A small self-supervised audio encoder (BEST-RQ), trained from scratch.
Model: 13.3M parameters, arch transformer, num experts 16.
Training: soap at rate 0.0018, 7400 steps, batches of 128.
Data: trained on strings of digits, spoken by a formant synthesiser in many voices, 24.2 epochs.
Rows from block 4, named by matrix and row number. Rows with one number belong to one neuron. Each number is 500 + 25 x the weight over its row's rms, rounded and kept within 0 to 999. All counts start at 0. Numbers have three digits each. After the name is the row's rms in percent of the matrix's.
# fc1: MLP up (model.blocks.4.mlp.fc1.weight, 1536x256), inputs 128-255
# fc2: MLP down (model.blocks.4.mlp.fc2.weight, 256x1536, transposed), outputs 128-255
fc1.43 094:484509497504508476514525501490500474482540511488527478507548498513473459482489553526477546520568455503489528464480517506495504496505501443488463480488567511495495486556465493505474473528482500486510506530510484479486515531462528460503535473511468474504508477469530522502467491452486465452479452519494465484540502488481527499504494536504554468480475482503504506453539504559493497497496
fc1.44 099:490518475487484526479464479480550469506532492509487497480503481490527466511482512511497517532442514520568554508488476472461477543508495484482431484512502515560516498527503515500461451510487509517499512501523499498477492508490496481472514463469486495567506518493496468523485522477484547531518518503482519496519454484519484475472532504491487503514543520477500526452486505480503464503527
fc1.45 100:484513511473526504484521505504476476519517511497486517499530490519476495505484489487518518487511491539563489502490428477537484465514540538501469492518512497536535517514473503493495509490489549492482520523511530476487500472483469496484498504474493459496504490489459486518495524516498486564473466477491494496529512507528514506491519472521510495514503534519495502536503503441517527503516
fc1.46 114:526430461483501521498521519462499464465535473483518506521514473503469479502466508480493517497478524475519488452471525502449511523496495491501554504490469484516488471512523498451533522545498486504507535508496475475512490503495506484496475503536471454476472501494449462518499488446475521498540542504503555492545485474479526507504524493477475466479493517469475511535493509482484507504554
fc1.47 095:433512493504439481450480494469490490531519465495498503480568522506452481501464507484489469477488497533473505510484463489505534446515493482509511497512485502457532500455487458547538530444467457498482533494499490530467446504485493555513469524500491462496555495464540501489506495515534501497436470509501475494533505497531502481481483538534489512496509498489466456499505506503552528560511
fc1.48 109:507508553487479509511488468514449515504521472502530461506530533490571496495540492503496524521524530499470487490512513456460504506479510427491552475460509506484534495536503503467480492502491474501483489444480505548476457488500507453509510475496505486444539507487506454480520505464487459528508530492476507514480474520454546520495520513487446538503438481474526449455522492518505488513492
fc1.49 099:487549480444516495496501504506509524483509504483478517463499491519460517518488513501527521474507468515503488511526529479499556463491497523521490485518488511535493487505494557487493492496470503504499473551545500436474438521526474477498518475522460462483519521461466443466503515519507486499477465474487466439507475507512477528485478505472479496486498501549538496518476531484527516486507
fc1.50 105:498551474496518509472476471494479501467493498526472518472501508508475520503481468509556476487523507541464456530525494507554509513515498488476503525511499473488483526504477466446532507480472519480506526504496458492477481483500488423500496517493494503502514552490473506474492532503470478499491533488472511477502471510537507502474519485526495524487478514463504487531498510514525477486535
fc1.51 108:503471512503502505486456470489490502510499518493493512484557471504496456560495514482475532481505540477499501495498475541514507490524518495458495468509531516518479465515502502459495500511535503516498515500494518534532484475527473504480483497506460519507488560526480563487497482464486467504519481526535504526520491528502464492481551469498510503513488503507473508492462460450482495497529
fc1.52 085:465491510444505525524479512529490527481483453480487438490488456507500529525494491472478508497495506515510474486530487446486484488487498504490481480453484498441455524499507515513465517502522482509514509493515494511449482495481493491464504523506475517506534457503513507502498474494534491489487530530488528539433493512503503484512517533557505508501494456478513490530513502480503513485471
fc1.53 103:483475495471512461451525512539501550538457561524499484492498473521500456506516471508481478506510475510503434580459503474490502492526542490518489515475517465482529518483491507499510509539490500540503462474467510482514487483485540476496540525521458521465482519503517495538514487480460484470476465458476469508470506488473503488504496480502488488487477508477553503525520485461506455473488
fc1.54 101:519472495484518498522503497494477471507506527533477528511486499476535471505547506555503475535512467507514505464477487478521493463477475530522484496540543478524447473470453499504496521489499460488519463457551482497526501546449505492486467507518472499457471486468508501510433489498526480505491502483462480482487492497492513525521481522492542499533519497475478488507472458491530515487534
fc1.55 103:532487499514509507486481521468494477523580472532472504494457490543499499523488502487545542554496498521497457517534498497536486503478493459496466528514507489502483504481461518464540490526502495495471484480522517494449509485442525535489560474506489459502476488511512523462522497506482500450483494506522534465501492490502512531508462483474524526537529524524488479508475503498501521488484
fc1.56 099:514494506501536517472544514496495459482509498523489500489503501538499446521567532477508500486495443463493504476481526468484500512506546503485469508444511486453500499506489508497483475499499455512530504450559482527497563495509513523521505472548485504484508513506501505506461499464491505496528516500488536502520515485489497524489462504482546514514522490512508528504517510524483505511499
fc1.57 096:522516481468492462484479517514489505504480484469499524449510502494493465495505479497505490504520451568521507468496510483510499491533530561520507488517482515507511481489477530515483480526518506500504514554505506500528473493526455530477500481512431490499482520477458534510537509497527506529500498521501458508552470488507491545512514506511450468508508507529520485533490479467478545498517
fc1.58 093:523511473493514482463539526485511535499499451492532480488511486455452520476479443487492527536477460505487461497479512548513466491468494507452513496446477503489530527486491539523530505517491477488530514532509513518477528501531472463511495514482518515481516472519525470479500540475493500523516486453485507474465498497534485477504461506482505515477510485496488528510524505478467513492496
fc1.59 093:468464497524497564443483515526531514507533469477530512482516508499490510522482524482462536474533484498465480436460489520557484529494481485497515503492488494491503438494506514488449471514550505522471485526508493506476498462469502495484512479490473491483463479499530538480503506486499489499462480493513529518506518485498509492483499490514521497477550507509477506459522472532515457501497
fc1.60 102:481491530445499540515487503476484491464468463435524480517507500526510488497505462503518534513495500451490493498489483470477498519499470501492467529524539514574538516505515503533492478514474500477445491482497529550538505529534473482510472497562535558496535489457489496445500510512518462495483480499464487495475488477494443467513513461496495507519474495523528507486535508507521558522506
fc1.61 124:473534464504450505472521491507514522513541466508477439515523521512501495539494516478562544514503493466505518469486527500526453466480524537470481522505480516517487503541496475491554471501519483514468503434536491500502504480476490501512526487490503492487488477448483489521467500495517509477480506500490504474510463486525516528465489484495481503494507577511558484452529477506572461547533
fc1.62 105:479512494483469507524488430533504477479514470489474488488539544505506499529484523498479503474530477515472487454537505510512443479495503485513477479458495461501537496526476517485462479536505461496493492507523471501462487520524483481546481496529523502491476463472552513457527519500509455464488478490486551482503493502490544505506489479507528517455492503503443473507447508503469530489478
fc1.63 109:472500480481483479565510478388501513462511509527527495466509511512518502508486459489463520528491480468462482507510545492501501483476527488474475516532438486483467469472507534497488495448463519496477503490454523441462443485525490508491465483493517505447486490494515494478509512470492458497496482473497480473530505467521462487510521478497494476519468485487497444471514524533505475513484
fc1.64 097:487516498508528525477483464499452547494532509444516475478495443523488495513512461495447483564515504452522446443491489503546473495489491506519495505548502473515481493495488494501458500477488506487440499514450507497493465471477501469474467501496493506535497505552522504467536521528501539523492502471522467498522508525496490493534469518527484480510478522543473469502517491492546527498499
fc1.65 098:500423525501473488530500457522464479479500485516522501521475496519522489549515543506475525504480498511483494473456552523516502531507492512506492529450516508486509542543478518507539474487538475477533510492456497488476494450511505561470505483506493528492549458528519516516519492539494492531482497452510492507488479497495505455482489500517473483474495497513518476470505516464482520459497
fc1.66 097:517479460451476498512451480483498543504479565520500470459520481504508482488536497555515503494476500507527476487468475474504510514486548499523453462491501555481502470527506458492537484417493515492536510477490450483476527434512475538530490496504495510500508444501508516503500509488507489530461502488497493493495502495465493468513510545471509515497497532547503474523525539491503486507509
fc1.67 093:496478544485461487509532527501468498481486512476536483546515486511471505517552539496519547517490489508517479492483488444496526514446509490509512501504543476529547483493459534518486499517498451510530521495457499517440489479472498487468520468526508535477468472523517501489450516490528439493490498459531486503486438537503555527523481484493489494535496505500511522499500505506525506495466
fc2.43 097:470519482521492533500503509518489494482520512546483531498509482470549531483486489507489483485478548431527514516537504521504519501459444507494516528543498490508489499510482505520487533492478458513467474472525487529501481478480508486515504453489488506462465525559464505477561469466497514508463517522525535505526497507515505516475491524513487479508484444537493470483550515508481517491494
fc2.44 104:490502493506517514494498504457489470502478492518469529502498472455481427465519489534487467544512519508545530460539521522486472473486540500549538496463504521503471500510547533528449498476492456468492488449514484495476490511507517507520464510486507483542500523473455487553494547497484461474480514500508470537502518488525488500501527542521536493469536503499472473510452503470499521498477
fc2.45 100:481441502467490500507500508487486493539482482529496498495481475510477533482520505505482441515519519522477529535490493527475451493484482493430495510526501505508491483528476475516507575509489457513484459467524503501481498471469472508512525532499509517526511508507501507495488517497522480487502533499514520506499456489516478480499492559471504492472529464464500485516507547454540472469488
fc2.46 107:491494560507508566498499513463514508514527464476482552488485454487515505455482516476525497468468485470563528522545528493513491541497516514486505547532502523491499511494480512469506536519467481484506500514499470542504488546510471512529504491481499469515481478505512521489554564489517482449481494479454509492502479504511444472529493493496506487500491524502506479465482497504470513494516
fc2.47 098:538457487503509497523533536469491492465502522522473497526489440506521541482489477484540472482489493487500467526463538541522510526511497445478540503531504510507504454496482542442471473519504513518500461504503508482466514495529548527536533494529397533526493515501486509500487504512530507499488487491447516483554460484504459518531534528480529511478492498522470514489489513498477489428483
fc2.48 101:491506528504502470514510473446469515523537550508508527497482442506517505488542500492520482488515502558478532495513521486444500469514492470512501523434490476527498461517551468502476495487522525502442537491437542494522502439466480497477505533479519505473473484525498451481468532507500498491490509526501496514529514526475523531486503489497491569493536518483468488548522492507540539563516
fc2.49 101:452457496502559441496482514522491469523472500506547457498476517475508454486498490489477512535526466476497487526488493477494466476500479501509561507506484494500494489490530497494528510524478506486522511463467497518485502472531480574484492519496578475514488509483485508489497503481513514517504505500542530513495492495503498509506489507508463533511537476466515517483537472459492484482527
fc2.50 099:500509483487537519512513499486515481464477501513487522479520521505471494523496522466558518488546576512514535475443518526464499488502508510465525499501479557476503516483483489463473521462569506529501530523493440534510498477549480469498515478528515503493497459509506502506537501489476552486499471529530469541506480491511514468478528494522506463524489472480474491542512494457459478496502
fc2.51 103:492514478487543474492498528488470484484471506479494491501493489524469494514505498512536470565511460524540539536501494489441482474474484531512454503483479493448500508528493494485501457522510534489480500518501466469495492460539486519506485545489556515527495460506477506502473499501498499504499482483515494514494495515456489470493521481514540513473459465450494532491447531457478488567499
fc2.52 080:489508470503440490471500519492523517516509506501486451490456462488502487479476505492521472481494512494467533541513479542494496525463548478520536510490510471530521482522550550509525464502463479517505463504516488441475489524484465488521478475518461512511460503497459499521509510483520469538504504512480520471480535490476485499465534461478489485504504500511502488515465533517465535507530
fc2.53 103:485476495509509512489526481518517507517501453504488487535500497493457488497486451489470510554509536496449485490525481514445488445530469500486500482485500523508526529495523513491544523458502486479458508494496498557506476484478534482553474514529495487521529493481474512490483489465494499553503479494479521489485486478505483516498490536483514517486537490458492531428509500493491494478481
fc2.54 096:496532457492476468485460480469532512491521443476494521496537452442513525509498501496505504501502497540532478517507480526480522510529495472522513511514497479476481519545570532503514506566502460500487450487467494502531504498491490504519464532492484514486511478502508479507488582468461566564465493471530518490532466517490486479495498525491502501484473511516488517485472487486498480504520
fc2.55 099:494484537492554448508475496511487528465498487493490554548513522501498505474518486450489511478511438514500499501505475520486462542512543498480487508511518529525532496502494548481468474551519492520475506528520469472546474483511493480551504524513512464473500519523503496538522457482499485504481469545577492506502467504504478526502476475467497456474490495480464459546480510480509506527497
fc2.56 095:528491459518497518469527497496483478465540528525518505487528498500518544516491488495458498495512482530546495488515483513518527515484499491525516442500529486529488527489483504514463521492453530490474479494500464513525469491482529509526469512514451487495529513563465494506499519466516500508512480480478541534540468518534474479523460484484510477495509491540547459501516526496514518459480
fc2.57 106:479502476513531488481477512510532485492535469506504454523497530495537509525473539491455489491483496484502496502484530514495479489491474482522549521506471489490481507516513469512538492500544505491531451461488520506486513482498510490512469545508527457468499529474510485471560486557502512579497540541528524480484515519506496531473485479506490523470517501478502515479520497489542541522477
fc2.58 084:486537524479498471503480471516522472513508504501472471509463498462498500500514497527553461482525502443462478513518469511504504534512495471559455570481538538487499462501485512523485490510461493516503533526498468472459507507497460448537458468523516515522494506462497506491458509529511525516500528508534502493487487490493467502492504508478503476506468458534456504478519545518488489492537
fc2.59 094:547475495530480495498491488462475527481527502502467487479504533486503522479518495534478476486509531530524482532560503503459483490466497515519480490521497527532483533478474525520463465458474488490509442538521539495515519480487480458499492502525474510495535521504520471489476529520487493485493505533515489458540548542520466493452485523513510496454480484502464521480478559452502501499481
fc2.60 098:510498461491465506497508527521502499466482485502531515499515501442441474462506522502513471520523501482470528482468518507522488545474480468547466537481493434494500473500508486491489452491469485490508527509481494479531522535470491510470495506528501521489493494551508476475468483549520527481538532504484496478457534539505504533493475505493491509560504504515496503520457522476494542498474
fc2.61 102:490479476513526522519493472520512507546513465526457513520522531503494538541497468502534464501470485541468512490495479521497499481523527499524497556469509528498468558523525513457522520522506497519517499485494520540519488503464521485535539474506511486496500514543503469482525453495495533517486530505497525510436525522560451455473495501482533500497480532467476465508516475470466494516523
fc2.62 103:516474495513496529520499484496501526477509491494487490500495489480524496477502498472483450525438551471500481483512511498496478556484477535484523462492529482487484547484541514518493483474514524529511462515516426496460503495531453517468491495465479480533524493534463494524485497471525530489513507499500568487548517477494504493520504488493503503522490504530538496535452471518507526500512
fc2.63 103:561492532541480452535513454499494532491506526480474515489466483490509482494439496517518514504498518457546538488509488514517498474518506462540516437476523470501498535523509523508497450549493479499508495516484517483536475519557484464500502523498511474511497508505488484497500458523525482504499493548491496502502522498507498528523475457477500505540483476528508441516493489515478481449500
fc2.64 098:549489462480492516487480501492492523478523506512507480517491480527524512516490512495472494531468505485512483524556488458480450561486537504504466498477534497471491513535487498543483456501477476547531471523502458481492488503479510466529482512511498464465503503473519489526535523497489500522518459513512544509505538435535468493476486497454497476467443544536473505525521486542432503526499
fc2.65 105:518473505428497512521502511509502453512477467462505540497524482480491486439453499487473533489549484499474468504471494489489528487523493513495486528482500502541503501500485483508497496483499507471485495511529503458525478512517469487472505541485497525488494527512503484491471457480491524486524493455507524447549458486499524528518495449483487533515497532495506471511501476480488509477446
fc2.66 101:448491519444501480487539503509513479535484524500475447506494544451489491483484487483515483510480511497459513534455481525515495464493572471514461531425490501490470461477486530499499459477483463489487507515534524488488492496501491495541531523479477520528502549497520506518507483456522513481510503514519562527450506499525508513546445476517526524499514502473476502466524487487521528481458
fc2.67 091:499530493469502437487541483526497477505504457478506495509503490467502490469483463498536524479492470453491516524524498545488503444514485467504462534492512490489512528513518527496499535501493474486465473518520504462556498488486471487524482496486518505534461449489516512495490508543512527526529510499485522501476490476504450491492534508491496523485499509521472522475489494470465557515493